python train.py --n_mels=64 --encoder_mlp_ratio=3 --encoder_expert_mlp_ratio=0.25 --latent_channels=16 --decoder_norm="groupnorm" --decoder_weight_standardization=true --decoder_upsampling="nearest_conv" --eps=1e-08 --batch_size=64 --epochs=7.7 --lr_schedule="poly"
Rows from block 5 of the encoder, named by matrix and row number. Each number is 128 + 24 x the weight over its row's rms, rounded and kept within 0 to 255. All counts start at 0. After the name is the row's rms in percent of the matrix's.
# proj: attention output (encoder.blocks.5.attn.proj.weight, 160x128), inputs 86-127
proj.56 115 [134 134 124 142 141 153 134 130 133 105  81  78 135 143 139 111 136 129 122 120 144 128 148 104 134 130 122 142 132 134 127 123 107 110 127 141 149 125 128 116 132 131]
proj.57 150 [141  95 128 121 141 118 144 143 124 129  91  76 133 148 164 127 130 157 114 105 148 119  96 112 120 130 112 115 140 123 101 111 127 144  99  92 125  93 103 149 120 124]
proj.58 037 [131 139 137 120 115  79 121 112 128 149 196 123 124 123 115 131 131 118 155 135 112 124 104 118 136 128 116 157 141 115 139 181 152 168 154 142 124 134 136 160 132 131]
proj.59 068 [136 135 130 144 122 145 123 119 141 159 181 138 128  93 117 110 144 121 101 126 110 134 153 143 161 121 121 136 133 126 139 125 148 144 190 141 131 135 150  96 120 154]
proj.60 057 [124 114 129 141 145  74 133 122  95 106 167 170 119 114 139 127 122 109 130 145 122 127 121 107 141 118 121 103 135 125 136 145 115 130  94  84 131  73 141 152 120  89]
proj.61 094 [124 141 107 141 137  90 110 123 124 112 127 167 140 122 135 148 134  83 134 133 135 139 122 105 112 139  93 111 133 142 122 139 134 147 152 153 134 100 141  63 136 110]
proj.62 073 [120 134 126 142 116 103 123 138  98 117 124 166 122  79 124 109 132 131 148 148 137 124 114 133 137 122 113 128 124 118 113 140 112 126 145 102 125 125 144 118 137 108]
proj.63 037 [117 102 144  93 112 165 156 147 114 118 137 120 125 158 138 154  84 165 172 131 121 125 144 154 126 125 195 123 113 135 143 104 119 120 113 121 128 154  97 189 111 136]
proj.64 066 [133 112 101 154 129 109 153 150 108 135 148 143 127 170 120 158 111 135 130  88 133 111 138  83 157  91 123  95 140 135 117 116 134 117 141 114 128 106 149 156 123 144]
proj.65 115 [128 112 132 153 150  98 141 134  90 125 170 146 133  92 136 121 136 113 113 157 119 131 127 103 131 120  94 129 134 117 119 136 162 150 121  85 127 110 141 116 118 126]
proj.66 072 [122 123 128 114  91 145 165 169 136 136 107 180 128 126 132 134  94 157 134 116 117 138 171 130 185 109 163 123 104 129 124 104 137 119 114 124 142 106 135 108 128 144]
proj.67 095 [150 125 148 140 111 142 105 137 146 149 141 162 134 110 126 101 176  63 121 157 127 141 164 168 100 116 137 156 123 122 167  92 128 130 111 124 101 154 136 171 121 114]
proj.68 159 [110 141 134 102 132 192 129 137 180 131 109  41 139 130 125  97 144 115 101 122 116 136 158 156  70 159 148 128 115 141 118 120 110 129 102 136 170 109 104  91 139 124]
proj.69 230 [137 112 123 142 131 103 150 139 130 108 101 134 131 166 143 140 113 123 121 112 145 125 128 101 129 133  96 136 125 127 109 117 143 134 111 128 109 127 137 136 135 141]
proj.70 060 [129  90 110 120 127 132 119 133 122 100  79 143 133 184 150 130  89 113  79  70 153 122 144  68 117 129 136 122 130 148 126 106 135 101  94 129 130 109 108 128 132 140]
proj.71 068 [149 136 111 139 131 132 112 136 107 126 119 160 119 115 115 116 147 122 122 131 152 124 118 127 129 159 123 148 131 138 119 144 132 124  85 113 135 152 146  87 136  95]
proj.72 136 [129 115 124 113 101 137 140 141 113 102  93 159 134 156 152 129 109 127 165 140 124 139 159 119 126  98 137 104 124 138 155 108  89 120 139 120 129 137 138 132 124 127]
proj.73 094 [129 131 111 122 102 125 119 113 134 117 132 135 113 147 124 124 123 142 106 113 130 112 154 106 112 121 129 108 120 135 134 125 103 113 146 146 135 124 155 112 139 130]
proj.74 223 [126 137 133 130 115 138 130 130 132 140 181 148 108 115 118 116 135 157 141 149 121 127 129 156 131 125 130 121 125 126 133 136 133 130 165 138 108 157 131 140 130 132]
proj.75 099 [125 145 133 141 126 176 119 135 118 110 122 106 130  97 114 126 161 124 133 152 138 145 127 138 143 131 115 120 124 134 133 113 123 137 158 124 134 149 121 117 129 119]
proj.76 050 [110 134 133 120 116 154 121 104 141 144 184  95 113 105 104 117 134 126 135 169 102 116 120 133 137 119 109 125 129 123 137 146 127 148 138 131 146 110 104 178 122 127]
proj.77 055 [126 103 112 138 165 104 156 126 113 124 114 153 121 146 145 147 116 109 122 114 136 111 126 109 131 121 137 109 148 138 117 135 123 100  85 119 124 101 131 117 129 117]
proj.78 115 [129 111 118 132 134  92 144 146  97 116 126 112 133 173 117 130 113 141 142 115 137 111  80  72 119 115 137 140 121 118 117 137 118 123  73  85 125 126 125 197 128 119]
proj.79 063 [107 148 152 113 138 149 110 104 135 121 146 137 124 102  97 131 115 166 141 150 118 132 146 170 103 132 194 139 112 128 144 130 120  99 141 146 142 145 111 140 109 137]
proj.80 057 [127  95 134 141 132 168 112 151 144 124 118  99 127 135 140 114 138 122  74 148 126 146 148 135 149 120 103 134 151 122 133  94 129 104 139 123 127 115 121 133 123 149]
proj.81 067 [106 126 130 149 133  64 127 124 128 166 171 121 127 132  75 136 117 133 123 131 113 127  94  79 184 124 124 148 155 127 119 155 139 131 181 112 152  96 127 140 118 141]
proj.82 042 [141 111 122 153 141 118 132 135 123 121 102 145 134 140 147 150 136 113 112 111 143 118 140  69 100 123 118 138 137 127 153 111 156  93 145 156 115 141 116 130 130 140]
proj.83 082 [135 134 129 129 147 105 146 131 112 142 182 119 114 114 116 138 143 155 162 139 125 121  99 135 128 122 167 113 133 118 122 153 111 145 124 108 105 128 130 166 119 112]
proj.84 079 [134 126 120 144 128 185 130 126 152 120 121 138 132  96 128 104 143 144  88 117 131 138 180 107 125 136  99 118 134 152 144  97 141 116 137 146 132  99 131  66 125 135]
proj.85 043 [133 118 117 149 140  80 128 133 105 136 164 136 128 138 118 122 146 112 120 104 133 115 123  78 118 108 122 145 143 119 107 157 132 142 125 109 116 129 158 138 134 120]
proj.86 134 [136 121 127 145 153 124 131 132 105 134 135 169 134  74 141 115 130 131 115 127 126 144 113 151 125 127 114 115 134 109 102 139 127  98  73  88 135  93 151 103 118 122]
proj.87 092 [126 107 131 129 128 146 140 136 135 107  57 110 136 158 133 147 118  69 114 120 129 161 153 132 167 128 106 122 153 146 137  58 125 143 148 136 141 112 108  87 119 137]
proj.88 036 [134 117 104 135 111 112 109 127 140 134 142 136 119 166 113 130 125 104 121 101 123 121 133 111 144 111 107 174 142 138 145 120 144 120 151 159  96 153 138 135 133 128]